Weights of a small contrastive audio-text model.
Model: 6.46M parameters, encoder arch convmixer, encoder norm batchnorm, encoder activation gelu, encoder depths [18], encoder widths [256], text encoder width 192, text encoder layers 8, text encoder norm rmsnorm, text encoder activation relu.
Training: soap at rate 0.0021, 5700 steps, batches of 128.
Rows from block 10 of the audio encoder of a small contrastive audio-text model, named by matrix and row number. Each number is 200 + 20 x the weight over its row's rms, rounded and kept within 0 to 999. All counts start at 0.
After each channel's rows are labels from the 100 clips, of 14976, where the channel reaches its highest value: "responds to" is what is common among them; "peak in band" is the frequency band that holds the peak. Only what is clearly more common there than usual is listed. The data: synthesised imitations of 52 everyday sounds, one a clip.
# pw: pointwise conv (encoder.blocks.10.pw.weight, 256x256x1x1), inputs 0-85

pw.216,178,168,201,209,181,244,183,229,218,177,193,205,178,197,173,245,177,212,191,190,206,218,247,186,239,207,150,188,217,183,189,171,192,205,200,203,204,189,221,233,191,186,187,171,173,188,213,208,217,187,185,210,194,185,218,184,212,212,191,187,216,181,213,179,197,189,200,185,193,198,171,212,211,223,198,177,240,184,184,195,217,197,223,194,222,178
responds to: mains hum; machines and effects
peak in band: 0 to 250 Hz

pw.163,202,195,270,192,199,179,192,210,218,190,177,153,180,203,170,170,174,186,196,196,182,189,196,266,188,188,174,191,180,196,224,191,225,188,215,187,207,160,207,182,210,181,211,207,196,211,172,192,189,190,168,228,218,207,185,243,223,198,169,240,190,184,217,233,243,171,180,200,185,186,173,229,177,186,198,200,172,192,182,190,190,225,230,202,192,148
responds to: helicopter; machines and effects
peak in band: 4000 to 8000 Hz

pw.145,181,192,180,223,187,172,201,214,181,210,200,199,209,216,176,173,213,210,213,210,207,186,186,220,218,190,178,192,184,157,233,187,255,223,172,211,198,176,183,183,228,219,204,208,203,185,220,192,190,210,176,177,199,208,190,177,229,196,220,181,189,191,206,207,191,178,196,193,187,204,198,203,200,161,192,224,182,217,203,183,216,201,185,178,202,207
responds to: helicopter
peak in band: 1000 to 2000 Hz; 500 to 1000 Hz

pw.75,213,160,192,193,182,215,209,197,189,191,196,188,179,211,189,182,220,191,203,199,209,228,204,221,160,187,162,181,193,195,171,182,204,198,179,190,237,212,187,201,186,228,177,197,188,195,160,190,177,182,188,197,186,170,180,194,195,229,202,208,221,204,186,178,183,205,200,184,197,192,170,192,168,202,195,179,215,187,181,202,192,200,176,219,189,203
responds to: nature; waves
peak in band: 4000 to 8000 Hz

pw.193,218,229,180,202,175,181,190,191,188,226,179,173,188,200,219,247,209,194,177,201,182,208,210,220,189,216,198,192,210,204,195,208,216,221,200,173,205,220,220,175,187,204,232,245,206,165,171,172,243,200,186,212,177,194,178,222,213,159,215,190,194,210,228,221,185,175,211,209,192,207,224,250,176,228,198,187,183,174,206,185,183,199,206,192,172,164
responds to: machines and effects; explosion
peak in band: 0 to 250 Hz

pw.172,186,197,223,195,185,217,178,181,177,208,201,200,196,203,200,201,187,187,212,215,183,223,233,221,216,165,215,193,203,186,181,214,200,196,185,216,194,189,196,200,199,245,194,192,158,201,198,166,203,192,208,172,191,207,225,188,224,197,167,169,215,155,154,178,197,204,175,205,165,178,173,207,220,198,221,182,194,168,220,184,185,177,209,224,226,196
responds to: rumble; animals
peak in band: 4000 to 8000 Hz

pw.101,209,192,256,209,179,183,209,184,243,210,234,231,160,236,203,198,160,211,227,159,196,189,191,206,192,209,185,215,202,181,211,181,218,200,183,212,222,170,162,212,203,173,206,222,207,184,210,185,171,198,193,182,214,232,187,215,188,201,208,186,205,203,179,221,172,207,187,202,229,211,234,244,245,229,188,188,202,182,181,185,193,198,197,171,212,184
responds to: rumble
peak in band: 0 to 250 Hz

pw.114,183,150,243,194,189,225,177,225,174,225,213,190,192,204,213,211,197,184,167,195,200,209,225,177,261,235,212,193,170,215,215,210,193,172,195,208,217,174,196,210,186,188,209,189,231,220,196,221,180,188,222,180,194,234,203,182,177,172,215,199,195,179,229,202,186,184,194,210,194,172,227,174,188,200,169,216,174,184,212,211,189,207,246,222,220,170
responds to: crying baby; car horn
peak in band: 2000 to 4000 Hz

pw.196,202,188,218,182,180,216,175,228,197,169,202,201,209,240,208,179,221,185,193,202,174,166,214,205,196,172,179,197,198,145,176,189,179,168,232,205,176,209,218,199,185,206,245,186,196,203,196,199,186,190,211,190,199,216,201,192,213,219,195,196,183,186,205,200,175,200,241,205,212,218,166,196,177,210,212,195,178,150,223,194,215,185,206,161,231,186
responds to: mains hum; thin (high-pass)
peak in band: 0 to 250 Hz; 250 to 500 Hz

pw.237,203,199,199,204,181,198,191,213,215,177,214,199,198,192,221,228,223,219,240,185,249,173,221,193,241,201,167,186,210,206,185,214,193,187,205,212,182,191,230,199,195,180,232,182,178,209,208,244,172,235,194,227,202,174,186,205,218,224,240,217,175,202,236,195,217,214,205,191,223,209,191,197,157,172,224,206,173,191,163,185,239,182,189,160,207,192
responds to: rumble; mains hum
peak in band: 0 to 250 Hz

pw.229,250,181,217,164,195,177,206,206,186,181,237,194,169,179,171,199,232,225,213,213,223,208,185,206,210,175,185,157,213,192,241,202,189,209,186,185,195,183,202,195,199,200,173,185,163,198,178,179,178,177,200,187,181,197,175,192,218,194,218,187,197,227,178,202,201,212,208,186,181,215,190,214,190,188,189,187,221,203,161,183,193,182,207,175,234,202
responds to: reverberation; text has "reverberant"; muffled (low-pass); applause
peak in band: 2000 to 4000 Hz

pw.3,177,183,180,175,206,233,192,174,174,193,174,186,195,174,137,200,225,213,195,201,274,193,223,177,204,178,195,204,182,230,183,217,181,206,196,230,194,173,220,157,190,196,219,195,174,191,226,231,200,177,208,203,219,223,198,169,173,181,208,204,178,185,240,196,165,207,205,217,196,217,189,231,197,205,180,186,194,196,206,180,193,184,182,181,197,182
responds to: reverberation; text has "room"; text has "reverberant"; group: people
peak in band: 2000 to 4000 Hz

pw.167,222,205,198,195,188,200,166,195,205,221,182,183,189,235,220,189,205,202,190,193,203,213,207,233,202,219,176,191,199,197,209,192,190,178,167,191,235,185,212,207,189,183,181,147,202,191,211,208,227,223,222,191,247,201,163,175,212,213,221,197,218,185,177,180,189,156,210,177,214,203,197,205,191,170,200,184,235,235,165,212,208,163,174,225,236,177
responds to: muffled (low-pass); bird chirping
peak in band: 4000 to 8000 Hz

pw.151,205,166,214,219,204,222,195,196,236,215,192,155,187,180,197,173,180,182,214,157,188,202,237,191,226,169,210,191,182,170,171,173,213,161,157,217,208,186,197,199,214,203,199,185,215,184,212,172,201,172,198,193,215,181,174,180,195,230,187,192,189,202,176,203,229,200,194,174,206,192,209,182,190,212,174,224,219,189,165,207,203,208,209,171,211,228
responds to: mains hum; group: machines and effects; explosion
peak in band: 0 to 250 Hz

pw.181,211,191,267,168,191,200,235,222,202,167,224,202,187,241,197,186,209,208,202,204,181,196,207,194,197,221,199,145,199,200,215,180,188,190,198,200,242,203,219,208,190,165,180,186,183,182,193,171,243,188,201,150,204,204,182,207,192,196,201,177,215,177,173,214,205,216,201,205,192,202,233,201,207,203,220,193,271,206,200,219,188,200,159,191,187,162
responds to: machines and effects; whoosh
peak in band: 1000 to 2000 Hz

pw.177,203,176,211,212,188,153,183,225,170,215,172,198,194,199,186,188,204,195,218,194,190,225,165,214,182,207,213,164,195,173,172,204,200,191,206,193,200,199,221,188,200,195,209,162,179,182,212,190,195,213,224,175,164,235,193,185,215,197,201,184,237,202,191,177,166,198,222,187,195,193,190,177,210,192,149,213,241,215,183,222,190,187,195,213,217,177
responds to: muffled (low-pass); household
peak in band: 4000 to 8000 Hz

pw.85,214,234,213,197,210,205,245,197,201,186,172,211,180,193,197,215,212,196,182,199,191,194,203,199,203,192,179,197,188,203,192,199,184,208,193,200,208,231,189,214,173,149,215,196,205,159,191,199,214,188,181,197,225,216,229,160,194,189,211,171,241,201,204,211,174,203,192,174,194,252,198,182,181,201,205,224,210,223,164,219,199,169,233,202,179,193
responds to: muffled (low-pass); fly buzzing
peak in band: 4000 to 8000 Hz

pw.15,216,192,191,189,162,189,188,172,207,212,198,212,182,189,176,201,178,191,220,202,218,163,200,165,164,171,191,209,204,208,199,230,190,232,196,196,171,186,197,195,208,168,161,176,189,170,227,204,165,205,191,175,203,172,187,189,185,249,184,209,193,227,194,191,197,166,174,176,219,193,202,217,197,221,192,198,196,197,193,203,198,189,195,181,177,180
responds to: animals; fly buzzing
peak in band: 1000 to 2000 Hz

pw.190,215,197,209,230,201,189,215,239,194,222,189,169,220,246,209,173,212,183,189,177,184,223,211,200,191,228,216,192,181,198,195,226,171,185,230,201,204,208,200,210,189,166,176,199,204,211,199,196,192,186,192,205,212,195,207,212,223,185,194,213,177,192,204,185,183,219,196,215,225,242,216,182,230,233,228,171,180,174,177,217,178,188,214,208,176,190
responds to: crying baby; people
peak in band: 500 to 1000 Hz

pw.47,189,169,209,196,203,223,195,190,183,203,184,251,176,226,212,169,226,177,196,209,197,223,195,175,194,179,217,196,197,211,193,230,198,224,223,212,208,254,185,205,186,219,186,194,198,180,214,195,195,197,217,203,186,221,252,174,187,211,200,200,193,180,159,195,230,197,201,196,198,183,201,206,234,192,185,210,202,174,210,197,203,177,178,205,180,183
responds to: animals; fly buzzing
peak in band: 4000 to 8000 Hz

pw.175,222,221,210,192,217,224,214,183,227,220,211,227,176,172,233,177,198,188,162,198,191,226,201,199,238,177,132,197,226,198,183,176,184,170,182,219,203,200,209,154,171,172,173,199,178,172,161,181,203,206,207,209,161,199,195,201,207,197,189,173,206,155,210,208,214,217,205,169,194,200,229,206,205,202,163,191,206,205,182,196,177,184,177,184,189,219
responds to: quiet level
peak in band: 2000 to 4000 Hz

pw.186,207,171,182,204,222,175,198,223,197,199,224,198,187,216,181,248,185,206,237,172,226,232,185,198,206,190,201,188,168,199,257,229,190,232,200,216,240,220,182,226,225,190,234,187,197,206,200,156,202,175,199,165,200,206,213,173,220,183,209,169,231,218,237,186,185,157,192,195,190,203,189,185,192,183,192,182,163,190,197,221,191,214,178,206,197,189
responds to: white noise; mains hum
peak in band: 4000 to 8000 Hz

pw.30,211,179,247,173,225,210,220,190,220,182,177,188,182,192,199,211,172,224,154,201,192,212,211,189,183,172,206,225,219,232,185,245,188,201,182,234,190,200,229,217,180,198,194,206,220,188,248,262,182,182,184,201,213,180,213,201,197,189,182,155,179,173,209,219,208,224,193,201,215,218,216,219,199,218,205,189,194,202,207,182,202,204,202,198,196,175
responds to: reverberation; text has "room"; text has "reverberant"; group: signals
peak in band: 2000 to 4000 Hz

pw.49,222,177,191,182,181,171,179,160,173,186,211,167,217,221,165,167,234,181,189,199,219,210,174,212,197,227,180,247,217,220,211,175,195,212,163,219,183,183,262,178,182,197,152,197,200,201,198,260,180,247,174,208,191,164,190,232,228,207,186,189,204,201,193,210,212,212,223,246,170,212,177,199,203,205,183,178,176,218,184,197,216,214,215,207,189,181
responds to: signals; phone ringing
peak in band: 500 to 1000 Hz

pw.118,252,203,203,228,171,174,179,208,205,236,199,215,200,213,243,164,206,192,187,174,183,210,211,207,223,215,186,239,229,164,175,171,223,187,226,200,204,193,187,213,202,182,164,201,148,195,210,220,189,200,179,215,193,191,177,216,185,179,225,203,220,194,150,201,189,187,200,214,230,219,216,210,155,205,172,219,204,220,190,184,217,221,188,188,175,185
responds to: crying baby; zipper
peak in band: 500 to 1000 Hz

pw.247,157,194,172,233,178,204,209,230,200,218,163,184,208,204,250,207,199,172,149,213,189,206,208,196,153,178,200,192,208,196,173,185,200,181,190,219,197,211,197,228,185,198,166,204,161,200,203,202,199,182,199,182,186,181,191,172,204,211,218,186,196,173,209,165,174,187,189,208,196,215,196,187,170,196,191,213,215,186,204,164,190,185,233,192,202,208
responds to: nature
peak in band: 0 to 250 Hz

pw.152,191,184,187,230,186,221,197,191,172,196,199,189,213,191,179,188,205,197,220,174,181,225,213,202,216,185,197,181,219,205,174,228,200,168,200,191,153,166,223,181,203,189,210,186,162,177,181,212,201,215,218,200,177,218,191,192,219,182,185,173,189,219,198,172,199,217,206,164,202,217,178,205,179,203,230,223,191,184,167,182,206,196,177,181,197,193
responds to: crying baby; people
peak in band: 1000 to 2000 Hz

pw.94,168,206,185,182,223,186,210,201,179,177,219,209,234,228,168,191,171,236,198,200,211,172,217,188,226,180,179,224,187,185,215,191,236,211,193,225,216,194,172,197,228,157,188,203,211,223,210,208,215,225,183,195,211,182,208,227,199,185,196,171,182,146,210,188,214,198,178,217,179,223,190,220,177,181,171,178,203,181,206,177,240,222,202,153,167,217
responds to: music; drum roll
peak in band: 500 to 1000 Hz

pw.171,194,186,223,175,197,215,202,193,179,201,206,169,186,197,197,215,211,191,198,229,190,196,242,231,221,201,181,201,193,222,184,205,203,216,178,201,200,193,181,220,201,215,218,195,214,207,194,215,220,187,173,212,190,203,208,186,192,183,203,186,219,206,220,182,206,170,200,218,207,187,208,211,162,235,183,181,215,196,188,182,209,174,243,228,212,157
responds to: machines and effects; zipper; engine
peak in band: 0 to 250 Hz

pw.124,206,198,182,176,165,167,191,203,170,224,212,160,207,183,184,173,192,189,189,171,182,236,192,224,195,241,190,231,219,187,181,201,190,142,189,185,203,212,176,214,182,171,220,262,170,184,189,173,184,213,216,204,192,160,202,206,213,190,158,203,217,213,186,210,167,218,195,214,205,199,220,194,186,240,154,187,180,199,208,179,187,193,183,207,161,159
responds to: people; explosion
peak in band: 0 to 250 Hz

pw.122,203,248,202,212,219,206,232,198,187,198,156,178,220,207,205,196,206,213,171,161,209,215,205,195,210,219,174,203,222,214,152,194,184,175,169,187,213,203,208,214,172,170,189,170,213,237,211,206,227,185,181,186,217,244,185,189,193,209,203,199,214,174,166,177,175,225,190,240,190,191,206,175,225,225,244,199,205,198,201,193,202,188,200,195,206,195
responds to: machines and effects; car passing
peak in band: 0 to 250 Hz; 250 to 500 Hz

pw.57,180,205,180,191,209,199,184,184,186,197,221,205,203,173,213,187,176,208,137,193,201,180,220,195,179,167,172,191,190,208,208,207,192,192,187,230,205,208,185,177,206,198,181,178,190,216,231,195,210,184,205,212,197,168,183,176,228,205,190,229,194,195,190,188,219,174,192,181,209,196,219,185,185,201,208,214,185,185,208,177,203,227,227,215,187,168
responds to: machines and effects; reverberation; text has "reverberant"; text has "room"
peak in band: 2000 to 4000 Hz

pw.242,205,179,225,201,191,190,189,191,221,215,177,191,184,194,172,164,245,191,200,209,186,191,215,180,210,195,207,216,205,155,200,201,223,221,156,215,204,223,176,207,208,198,216,168,195,178,241,222,223,203,200,219,256,179,171,178,197,193,208,189,203,205,197,209,154,178,219,197,221,243,180,218,184,189,167,217,199,196,206,215,210,214,183,161,209,195
responds to: mains hum
peak in band: 500 to 1000 Hz

pw.20,225,232,184,182,220,200,184,211,208,222,210,201,190,175,176,190,207,208,168,186,177,210,193,182,162,213,213,216,220,193,193,210,201,171,203,179,187,209,208,191,188,190,183,250,198,181,200,183,181,198,160,193,188,180,228,196,165,205,156,212,210,224,172,222,222,185,193,203,224,203,200,240,209,206,212,213,163,205,195,190,201,183,228,206,188,234
responds to: machines and effects; explosion
peak in band: 0 to 250 Hz

pw.16,187,196,200,136,172,176,198,231,209,180,195,161,213,173,184,182,212,202,202,153,192,208,191,225,216,234,199,179,192,184,228,206,222,209,155,198,193,203,199,205,202,168,219,207,187,191,187,175,187,191,174,207,202,208,185,216,208,180,176,210,233,242,187,188,221,193,159,210,171,225,212,229,185,210,185,187,169,218,205,186,208,181,194,181,210,189
responds to: white noise
peak in band: 2000 to 4000 Hz

pw.241,192,182,222,184,236,194,193,199,194,176,196,195,205,182,170,199,207,209,204,212,270,194,177,187,233,212,160,172,190,173,203,191,201,151,192,200,179,179,184,190,189,188,212,217,203,198,174,183,194,210,205,176,198,182,193,226,188,195,231,211,252,176,215,210,234,186,196,206,165,207,177,191,189,197,184,195,198,161,189,198,233,220,212,175,176,194
responds to: rumble; muffled (low-pass); clipping; text has "clipped"
peak in band: 1000 to 2000 Hz

pw.81,181,217,188,190,230,231,185,206,249,203,208,208,180,196,225,221,223,228,179,230,166,195,235,224,161,218,173,197,196,173,177,199,197,210,206,187,173,201,236,222,198,224,188,195,162,184,183,174,203,227,173,251,173,184,199,206,199,235,202,212,181,190,218,240,181,187,179,154,216,186,241,212,178,211,189,160,179,223,185,205,200,200,185,166,199,223
responds to: people; speech; whistle
peak in band: 1000 to 2000 Hz

pw.217,221,192,199,220,212,211,224,189,263,201,180,191,201,208,211,209,175,244,176,222,221,209,204,217,210,202,192,181,191,169,191,203,209,210,170,207,216,202,203,271,198,185,191,189,190,192,218,195,195,208,205,172,229,185,210,231,205,225,217,225,208,187,209,244,164,234,187,186,215,193,231,191,197,205,193,206,197,245,185,190,193,188,148,205,212,183
responds to: music; drum roll
peak in band: 500 to 1000 Hz

pw.32,215,224,178,211,202,184,169,236,212,207,175,209,186,190,166,185,210,214,219,181,193,221,189,188,205,174,158,205,204,218,193,193,244,193,210,196,224,229,175,220,228,206,215,208,201,158,216,200,194,182,200,190,216,191,179,191,189,246,228,191,222,232,208,203,196,177,216,198,234,226,210,230,194,209,157,236,189,188,180,204,237,223,221,178,187,201
responds to: mains hum
peak in band: 1000 to 2000 Hz

pw.235,166,222,165,210,175,201,193,192,208,227,159,195,178,186,174,199,190,203,174,190,204,222,199,219,200,225,193,198,201,243,214,190,187,220,210,194,209,199,229,192,187,216,191,189,186,184,207,189,212,255,201,230,173,195,218,215,225,167,203,178,233,189,197,239,236,212,202,205,227,208,202,222,192,182,231,207,200,221,224,180,224,214,226,208,189,195
responds to: bird chirping; animals
peak in band: 4000 to 8000 Hz

pw.77,220,236,184,195,182,199,185,200,192,174,205,231,203,189,179,198,195,234,225,174,177,190,184,217,192,181,228,183,188,176,192,224,218,186,237,177,159,189,185,206,185,180,247,196,198,167,213,188,188,187,200,213,206,248,205,188,207,210,179,209,190,185,172,221,198,197,189,190,206,218,189,251,215,167,220,213,199,186,193,208,201,212,216,184,214,239
responds to: mains hum
peak in band: 4000 to 8000 Hz

pw.128,200,144,203,201,203,205,200,220,180,166,191,214,245,222,188,244,235,229,204,205,200,208,173,191,192,210,179,199,204,203,143,211,198,230,191,208,155,183,186,194,189,184,173,217,211,233,202,209,217,203,219,198,174,163,171,175,192,202,186,176,203,212,205,172,172,211,206,189,175,204,169,194,228,204,206,170,228,215,181,219,190,194,168,222,211,187
responds to: reverberation; text has "room"; text has "reverberant"; group: nature
peak in band: 500 to 1000 Hz

pw.197,173,209,225,215,197,182,183,184,185,218,222,206,198,212,182,229,185,194,213,253,188,182,202,173,232,215,187,188,218,197,223,199,161,188,179,195,195,176,215,190,176,173,176,174,194,219,161,195,178,196,208,196,182,207,189,229,203,187,217,174,204,190,200,188,193,235,203,240,221,187,221,190,159,195,229,202,188,210,198,201,202,187,165,188,178,187
responds to: reverberation; text has "room"; text has "reverberant"; group: people
peak in band: 2000 to 4000 Hz

pw.239,187,191,204,176,224,211,209,181,232,219,202,165,210,192,177,176,166,199,169,193,168,168,230,193,216,190,208,204,157,207,175,260,163,145,188,199,179,198,203,220,195,225,185,210,198,168,218,189,209,199,203,207,222,193,185,213,204,224,198,194,191,224,196,229,193,189,193,208,208,216,242,204,218,184,180,189,204,246,242,195,199,228,214,206,184,213
responds to: people; speech
peak in band: 2000 to 4000 Hz

pw.26,182,189,215,201,170,192,193,218,191,226,175,184,191,219,235,183,176,202,238,222,221,211,196,199,194,187,166,208,213,168,236,229,203,227,177,197,230,191,194,218,190,178,196,200,180,199,187,198,173,204,187,170,191,215,190,206,227,187,188,185,244,179,234,220,211,208,167,198,169,213,217,221,208,189,201,190,170,170,186,208,194,200,200,198,201,152
responds to: white noise
peak in band: 4000 to 8000 Hz

pw.141,228,204,223,172,202,194,203,178,247,226,185,222,188,211,173,203,189,201,172,236,184,206,189,215,180,181,198,213,214,237,195,210,187,201,181,199,194,191,202,166,201,189,184,198,192,171,227,224,160,242,192,208,190,201,202,213,183,205,214,214,228,201,187,256,214,196,185,205,213,184,191,225,161,185,201,179,178,229,206,188,241,224,212,194,243,183
responds to: bird chirping; animals
peak in band: 4000 to 8000 Hz

pw.188,175,205,163,168,200,235,195,181,164,205,200,207,220,206,163,179,202,205,202,212,194,199,214,187,187,184,216,201,192,211,200,187,168,188,180,201,223,199,192,256,188,177,203,202,217,209,227,163,196,199,237,212,257,219,223,193,187,205,218,212,213,171,167,213,184,189,209,222,202,219,192,209,189,232,185,183,216,200,209,173,189,218,217,200,205,203
responds to: muffled (low-pass)
peak in band: 4000 to 8000 Hz

pw.139,201,193,181,226,259,195,218,208,207,210,198,195,189,203,208,156,214,200,207,203,180,195,192,222,219,205,207,212,172,203,207,211,214,202,178,179,181,234,199,217,225,216,184,183,207,209,191,224,188,197,194,224,213,205,213,222,186,206,187,262,173,188,200,224,215,219,180,176,211,199,227,210,193,203,162,204,195,185,180,236,178,235,189,212,179,217
responds to: people; speech
peak in band: 1000 to 2000 Hz

pw.238,192,195,221,202,190,207,227,184,213,202,178,176,212,234,179,204,181,187,218,199,183,228,203,219,183,185,192,183,191,191,185,169,200,206,178,206,223,184,193,242,173,185,235,190,186,211,197,182,178,185,217,198,222,231,232,200,217,207,170,167,215,190,197,190,181,222,175,197,202,182,211,205,206,225,199,193,208,200,151,184,188,182,208,213,199,194
responds to: rumble
peak in band: 0 to 250 Hz

pw.53,193,203,215,185,218,175,239,203,219,192,221,185,200,155,180,213,176,222,175,183,211,164,212,207,192,177,169,153,181,198,182,230,174,200,181,214,203,186,186,198,198,185,203,175,206,244,177,188,179,198,174,216,249,172,191,206,205,162,148,199,191,187,208,206,201,225,178,201,186,194,183,173,211,205,200,202,188,210,166,165,183,189,203,197,152,211
responds to: car passing; machines and effects
peak in band: 250 to 500 Hz

pw.178,227,196,180,190,219,205,176,174,155,199,195,204,139,203,223,208,206,184,168,176,189,209,188,259,189,189,174,194,186,203,249,186,208,209,181,192,213,213,205,202,217,214,216,178,212,200,210,178,193,204,160,237,185,193,183,238,174,196,212,193,194,191,196,202,201,177,213,197,229,204,191,200,207,212,208,194,180,206,211,177,207,211,220,212,196,204
responds to: people; laughter; music
peak in band: 250 to 500 Hz

pw.240,210,215,174,211,233,191,191,196,180,214,183,211,188,204,193,207,170,212,216,211,174,196,194,198,197,188,189,248,246,185,223,186,198,193,216,241,226,235,198,204,180,181,199,216,191,199,223,247,209,167,184,222,221,180,219,211,168,175,234,163,223,210,181,215,193,197,207,188,209,206,227,194,175,208,209,203,184,230,221,197,208,210,199,177,203,194
responds to: reverberation; text has "room"; text has "reverberant"; signals
peak in band: 2000 to 4000 Hz

pw.127,253,238,173,179,180,194,216,198,179,180,185,203,176,205,210,203,184,193,179,182,203,207,191,218,186,205,214,212,196,225,236,181,186,195,185,210,201,211,236,235,184,196,199,186,212,203,221,205,196,169,198,189,229,216,178,196,200,250,221,249,169,195,193,195,203,200,228,228,180,207,195,197,223,207,174,174,193,198,207,209,179,185,247,185,199,201
responds to: nature; water drop
peak in band: 250 to 500 Hz

pw.25,200,198,221,226,170,227,233,162,184,210,210,192,211,162,197,211,211,213,193,203,206,239,227,203,184,178,183,198,204,174,176,204,185,192,161,179,216,197,213,239,206,207,206,207,166,189,167,195,166,178,186,179,212,177,209,172,169,189,176,219,206,178,194,197,173,191,178,212,231,191,229,176,197,232,199,194,210,165,207,173,205,198,184,271,201,186
responds to: quiet level; people; chatter
peak in band: 2000 to 4000 Hz

pw.24,199,208,193,215,177,157,186,207,213,189,202,203,220,179,213,181,176,194,178,206,184,203,195,257,226,162,181,205,181,209,184,180,203,144,224,208,197,182,211,189,215,199,181,209,203,175,166,212,201,204,206,195,243,192,193,199,235,196,199,209,197,222,168,209,203,190,219,211,203,180,197,210,189,186,166,206,226,226,211,215,183,179,169,186,212,178
responds to: machines and effects; electric buzz
peak in band: 1000 to 2000 Hz